Weights of a small image classifier: 3.78M parameters, norm layernorm.
Rows from block 3 of a small image classifier, named by matrix and row number. Rows with one number belong to one neuron. Each number is 128 + 32 x the weight over its row's rms, rounded and kept within 0 to 255. All counts start at 0. Numbers have three digits each. After the name is the row's rms in percent of the matrix's.
After each neuron's rows are labels from the 100 images, of 14848, where the neuron reaches its highest value: "responds to" is what is common among them. Only what is clearly more common there than usual is listed. The data: gratings and oriented noise at many angles and scales.
# fc1: MLP up (model.blocks.3.mlp.fc1.weight, 1152x192), inputs 96-191
# fc2: MLP down (model.blocks.3.mlp.fc2.weight, 192x1152, transposed), outputs 96-191

fc1.654 096:139135103119133212139116097115171093117152122144102126102176162057078131168117111116116155119082119139099179027112080100125134142091099159117095120146161108124085079146114140130107113085155161168127165095174096138113141158095138154125167128211128156173122122116172161085161112135122123114
fc2.654 105:140111132154071114100098157099133078137107065116187185123096167076099122150108094179196109177177099059140160075149135124159163125083144115188101120094155161140151068125106152129091180127135084162125085071137166062162121070123109147080112084138150131116124142180156157180173153120089147127
responds to: very fine

fc1.324 110:137109136151127148114098076166109145067124186150159109167110175116050113094112183132098161147149138144109174115105102185182092139141120084121170143108176138054154172140177154131180104119130108110092110154161043170071200168116123163089166144152127073110092112137114129132150128110131156090
fc2.324 110:121051067084123110104174167098119141109144110076053111134107107113120123083164138128113042110087108155096126098079118073136078129081099092182138141071083119098138126148097101085147102122126126105167113093157108128143084118156174078121110145118081093171168146112137096107148079132159122204
responds to: coarse; square grating

fc1.107 092:151110073137082148117082088104152088164131098128135126131148096085095188142135157097108113106129112112082101094188097073122158132067115164122056170104140095148129123110153146200098099106133084114163134060147127098116072197111097136108106142173141147166136167165076174135169156150084092080
fc2.107 103:101091138089130073073110139059131150116127073114062169092084184074123125163099111160183137135156142116134146118090103031118113112127075167144149172096147168167153086108086096153109182095093106117127117098159119136139118073158101095127119133177120132202146172181129103121135132119074153116
responds to: filtered noise; coloured; medium

fc1.3 116:077096061093107117145115109140178076090155162128113150157157123126099167119202175206124136107134075145148160066136093104226151111114134157176138094039119199121122120107139130102102122074156168103102123088156144151092151142110102066055175146129156101112122087102126155128110129170162117128
fc2.3 114:134126143166162160095131158065127130132141128074135108110085096111126175083094124163154088108118080090108110186159117105079106120110101062076145130125057182124143117136130119097077119080161132091102125143113176087141109159157122132144101155100129132163149139114229085180143125147164110205
responds to: coarse; square grating

fc1.141 119:083121100060163165124144086129141103150122136120075124090113147122167117142148214153147142116108047145192107180142054188133130151109161176080189149094129123127118117146117162113210139140129131093151152148136113135092109140142071129116126149113167118121157152110089086084106152094141148122
fc2.141 105:117128116071143111097143128117187143066084112095131102163145162096119109142116154112175040158116060085058130132185147118098153105080131053131073170125089134095179100147128139162163151141137056145111106120118096127114149149135136133163085226195162052118160148176142119155077148109100178142
responds to: filtered noise

fc1.445 103:148095144107121114155130059126155176124109059133144021127090126137185145177136133148106179095097160090088127111150126137124150140102116094140108139133103097120138157160150100087110099149092054102122128112202131085109139080077193161068163129139141139121167176131109157126120130124093100084
fc2.445 116:120152122102136100082105156070165139095137099099079134096111117128148075110117132168157048116144139112124141136131095072082114144080065163163138126140139117124177082152101128115086188101032149132171144146104138131153110154150140137149112184143095108200143134104119071114173103140144148177
responds to: medium; filtered noise; windowed patch

fc1.39 083:128121149190146127077146145122112133082102113186134079125127128160147139107062091154157144138101140119113103133137112164117162104152131151214134126127102176137127125083120175092111158093058155128155173151122082125143167157132166107113123159091063183116101112129123086099079156153164068146
fc2.39 086:121131141124086090157120191128106152108165119097131106074178105109120105109174070077157156092155124152080106126114133070104170099104126106053134146118145155118164132168162127117163113121164063171096080152202083140099091135147153123144135191223136076122122126128147213113062115114138124114
responds to: fine; windowed patch; filtered noise

fc1.738 096:091144086121101051093146114156119119149148133136141165114116189084117129139136073096098129137103159055123169121100100116155132153123158116132138124184140171082126089161120193059110144095127133114137089169164086082135098116186096190187193169128116091179124121145138169137102105143137173102
fc2.738 096:109155150100111136070075118115161114155073089140121110120103139091136110120139148140090099180090121165180141126095139107134140150048171108145151118149147104116126108185085133121111203104193212093126117111125108117122028148114182117158148110124144143150142085139139117138140105100147123056
responds to: windowed patch; coarse

fc1.159 100:113084123162120137096113125115119140087128128135116144150086104146081130044167161124169165118120159123090187063161083165134103165118127142080145107110149132109113111164158127125163135104154091057143104181162072139045207159097141161026155138145152093151163086066098151084114182126123131099
fc2.159 118:138054069081133102107184128068171146102139109066084090135114114100133108104137126116102053129108137177095117108088116066146099176054121099176126148073117112093149157113099088087168110094139169128134108078111138154153135117162144079163152149120081080123168158124161133106173140151157122193
responds to: coarse; square grating

fc1.627 099:139132192147142112082179045111121180117072043143082116151145148106175110159156169152125148111137115097149138128141156100114099148058126063137149131185135128124135126174132122140124145140090082164150078171120167178138108061097162198091149142089153140076140153118118140147091086142125118122
fc2.627 106:130108111097131086112133111097159137083170080114088112091119120157162105111123119122111076117141137122163102142145135068088077148100075196143147127114123121145137076154116102143071172100000175146154116159150084160102119146171146117139115234153114133219134116089110089087154090122156159129
responds to: windowed patch; medium

fc1.655 101:149085067175136151074177069115142152142175095099151135156155184132203153125144160123138107136060096123139131123086144149114212168117110116063158146125099150115130115160123087120129105142119170078144122156100163096175141115130139153105149143126164114115068146146172115139063080082157128113
fc2.655 109:184173170113141138124108133111124083131161158104132091131156127115170121155131061102111124106112088113145159120121090127149152127117101102139000116114082110093137127170107151098111131104127109185139111147147142111086118079122168114092138148158159051113101107117108114144119102086131149143
responds to: very fine

fc1.727 099:124091144146082122086128134143064143079158129126151122152126126108066129075120120125110093111142129112171153131122105143142170070171154110158105153187156138100105071139021158123164172176102054189079166124166157121142114125119151129109158194041104107158118159153166134154134107107090143134
fc2.727 085:153153150123204134155150125066169111126153059147146106121118108125172159187069095126086105214090082146131105102143204138154156165046105073120140124143072152114092111108156135129122077112093155101126131124085219111125127125067129104143143118128156126071117177126142183139104113064174103163
responds to: very fine; filtered noise

fc1.637 102:154107102108133134084154123073181113177151141109104143096174135098082142137153164131167092118152127120147091104116129094091134127102092115127055118085079163113106114115125123132080125064159150131093122083131100157101102190134121157133142116126144142112100174095141144128117083098146069150
fc2.637 097:146109110122155095087123175117142115097110093124155160128110137035106130129081097159158137151171144119175195084168108103178093149134129151160067174103077132115090103140084097086101171162148138187121122073167142125107169018107133075152108112138101141154105122160097147139151091052074148140
responds to: very fine; square grating

fc1.284 113:141118107149075117102161124169189124143145155147164130163139159135130142156191160094106167101104098076176153140144170178131127150077093101108102152090204114080117133120162170141135056086105144035121125118128021147155131133157136092185072146154103152139126086106090111091151045122146118107
fc2.284 101:119128173073133072123081153080148094097138152154144104141140132073137106098104062101143050203126101103062188083159089104161099088118152096116093120111100120112175100176088171067140112133133110173174123075168149108114097076106170063097087132187162078124078140184159133159096125142130179125
responds to: coarse; sine grating

fc1.765 103:127127123103162175142082065113100137079130168073108149097134205105122080149095130109151094175123095189196151109119187107109082138075127133120135085104164172125103224108118138168084121143106160111117129144106153126169092166123145151083177122200117100099129098107130047065126129128148121117
fc2.765 096:179101133123128165082130092123150141146122123162170131128086097130132136141170151104143166166187074127103201081188114120142098120108151125116101157074146110176138125193128125109162151178176083147104080096133130103105125125150135183121077150082114036152086120097171165160142087101165151092
responds to: medium; filtered noise

fc1.175 100:132171113135128063143135153151129126128094089147153056141103113133142127103206117104116109155080139121127177092142110115133152110143112082113135130127150076120087125133154151130084108099122102098166135127151115131131137139115152129068083114092136109126080108141115104137144118132165100117
fc2.175 103:133123140124131145128158153146150131141177127112108115150041089124126102073114074117137017163154054109072099139203139116062139144143114070139083169085121163177139175094101137134201186108146088139135158100065125108090082151143174113137146127123122109150076101120108131180121105090123167181
responds to: coarse; filtered noise

fc1.723 090:101134083122202165132150176116125093060091143086152115165134106105107123096136087121111119108122111143150088069149111095097069103095094157126153076133100100120097147127158133094190140070110120167154155118171124120108124120163128112082100162089143143127112140127132093107091133163110161165
fc2.723 096:122120088128178173167122145098160161157150135086125044130130132145135088076101147145075099120174145120149081091074124169106094099104136131077129128113075125125130074162158200131146112086136122110135128167092124173100096219166091104099127127094138172131114156093168192093119113081153182160
responds to: fine; windowed patch

fc1.594 104:117148137056063143132141106177135170169154152102125046129075117095122094125160133105089146166144176082143076107161134140074095179110163143141149147091111138089125126104126099191165099085143111078099132164185089114062071132107100170078159164083153167166135162096136159104144111142121135106
fc2.594 103:156210156141143090093109159083101123153180124109089130092099148047116105146109087106132028122092103039063162102132110079111160154107093111166122143177136163119152101143125098129093157100113120171164174095081115156153124068146137135158117194102132136125114134139159097129123089137114176138
responds to: very coarse; filtered noise; dashes

fc1.358 095:129115066130133194094161072121076128149205116103165175081126139093093160101142192118194091124126112075181156171152125127055168160103112164122095168081140098130078106142135162081141130097114080103133115111109100119074110127151134186170100157097115098103100145139154122077110144155193125099
fc2.358 097:127133117095145091103147122101176160179142112127149141109117153079132125192093091121202112213108143132149139108189144120097102114107098141159006155120043167131109129150067124100090127140116111177133159083168125156170103032119134135115171122183136091127139155181135147109189123101118118093
responds to: very fine

fc1.503 103:099111144114143147129134135147143140118109170165136137150113153146103129133171141157088176126066134127091159088169104111117103151171117110183117099086100131165106166130128138129153159111181127046117211077160119144134165174195101106104126192128131152123116151057115113126123115106159139082
fc2.503 117:108136133109166094074151165078184126141163161106158111147106147099198122110103070108113029157125101096110111169247124118054170113061138110137061191113085137081147148133116175160110126140169188096113143132109125110098124206129108120150159141125130130153098153144136146167097140180140173119
responds to: coarse; sine grating

fc1.301 109:161121161117130104109105101150111111116115126121144119083157208148108104127127051094084087172112125137118156102120145131137133125128153079147144118071134118024137141120112139073122103179152181173129102154153128159165128134106115182150142062160157080139201094138144126173132104135117135089
fc2.301 100:131083132157202186081112178124133084128119078124189108153107102152174184108126142138094124099101088171153136151111121173166104131058153096114170120147167077134118217196143120137125141107190163173098090115133116123126144141138091078070177118149159088162119111141100127142085105117096143098
responds to: very coarse; windowed patch

fc1.179 104:142135084112127109084132058094155163122050145117151138147109171148147127101193122126134112141167101103185111116100111144130154139087117116160130109144154152095107114132130156167142102113127102108136089126107093167127149135086120167109111180126143164066115144058143131092038086115141114133
fc2.179 098:120145089141183092100127096147215071115164102121216113053112109080188123125098138101082095103110113114140212133161129067158144099067108092106093140097116194133124097150055112086122172117083156140209155166124137138155088122110165117129175191211159088136096110127146114081168145108122161103
responds to: windowed patch; coarse

fc1.648 111:110136082130144100178169111091148102094126143097092119154098127150108124129198124145093149168159129100123091129170096115178162130098114179129130096056163145135128094162098152112160107125170139082112140099177224147152170169120107102133129176180169127105146129119124123122073107106141120099
fc2.648 105:100124155149164193103107128115162147177129086065162095101097141123172145149120132147143067147097089095083159183238102140082145130133070080180005196121130130134135132118140163116125129112155133116103131140096141110124144136154120119149138153071100140150106108103161128123142134125135181137
responds to: very fine

fc1.207 109:104091109171119167104123175128171171198138087216161079121156140089112103140105158106116118120114153086159136138082118156129160108074121156163134096147078081093103143148134128195123148123080098100190174122158118156126110154139146156114132102147142122161096149113105089156059101077130128135
fc2.207 091:128178084129160139144130190081155101062123073093208095174094154069118141125133115119171147098079084096189179100066170158136133119099105163163171098118169137218111110133054203140159132116096093177093105113123164152130128101141165131120169170188138193130072105115081148113128152144082153110
responds to: very coarse; dashes

fc1.236 102:114178167126091049134153045103088103119111096079130080153129089170091118145133162185112115118117139090144135115129110158171139129154121126088187158119123104155130075142111111162107120149128095156206155082124187103128148151124110122171051139108117120170121147096132124161087121150162136073
fc2.236 106:130177145088133103152097173148104134137173114091088073165045149102109132122069085132175035166120117123086164097130068143075093165160075070132114141157119144131153148092165058098124124094136127162165171133120128145157142138145138103091170166092117111145091133122088122098108118077106166145
responds to: filtered noise; stripes at 0 degrees

fc1.703 097:131149211056079089143118119126162123209176102102114092105133138130113125097115090172094123173156180144146120114202148133069130154162158119147137105117135119158162072105104125074145104158168142124141120124109150145109121186111123113128106082091194133108094124106111139082196141142128145135
fc2.703 088:134130158165174134108107135073142161148173113138139175082098114137117156151083104107138135155125127079144153129081118118065112123094089175136138133107108147109090090134146149067143125109086137156122195188083114119099173133169091096148106147093154115132150179085143072135061140127137143158
responds to: filtered noise

fc1.375 103:105192152122138162121141110106112097219185104089132074131140128167164133129114145065085129160116095160114134144110116124116112115127123090193108113095085105121099165194105114145132145155115186147150180086169083182110146147134141099170164026162143129130110058076125137109140127116109132067
fc2.375 092:144096128141158111120125151129113174073077055162131092186090137094143181116112112123104094088124113128157156107105129168138125153110155131162202120142203089192119124105151055095170101107157154176151148155144115130141155125152149120083076156044126141140107089094122110154133102076125119105
responds to: very coarse; coloured; dashes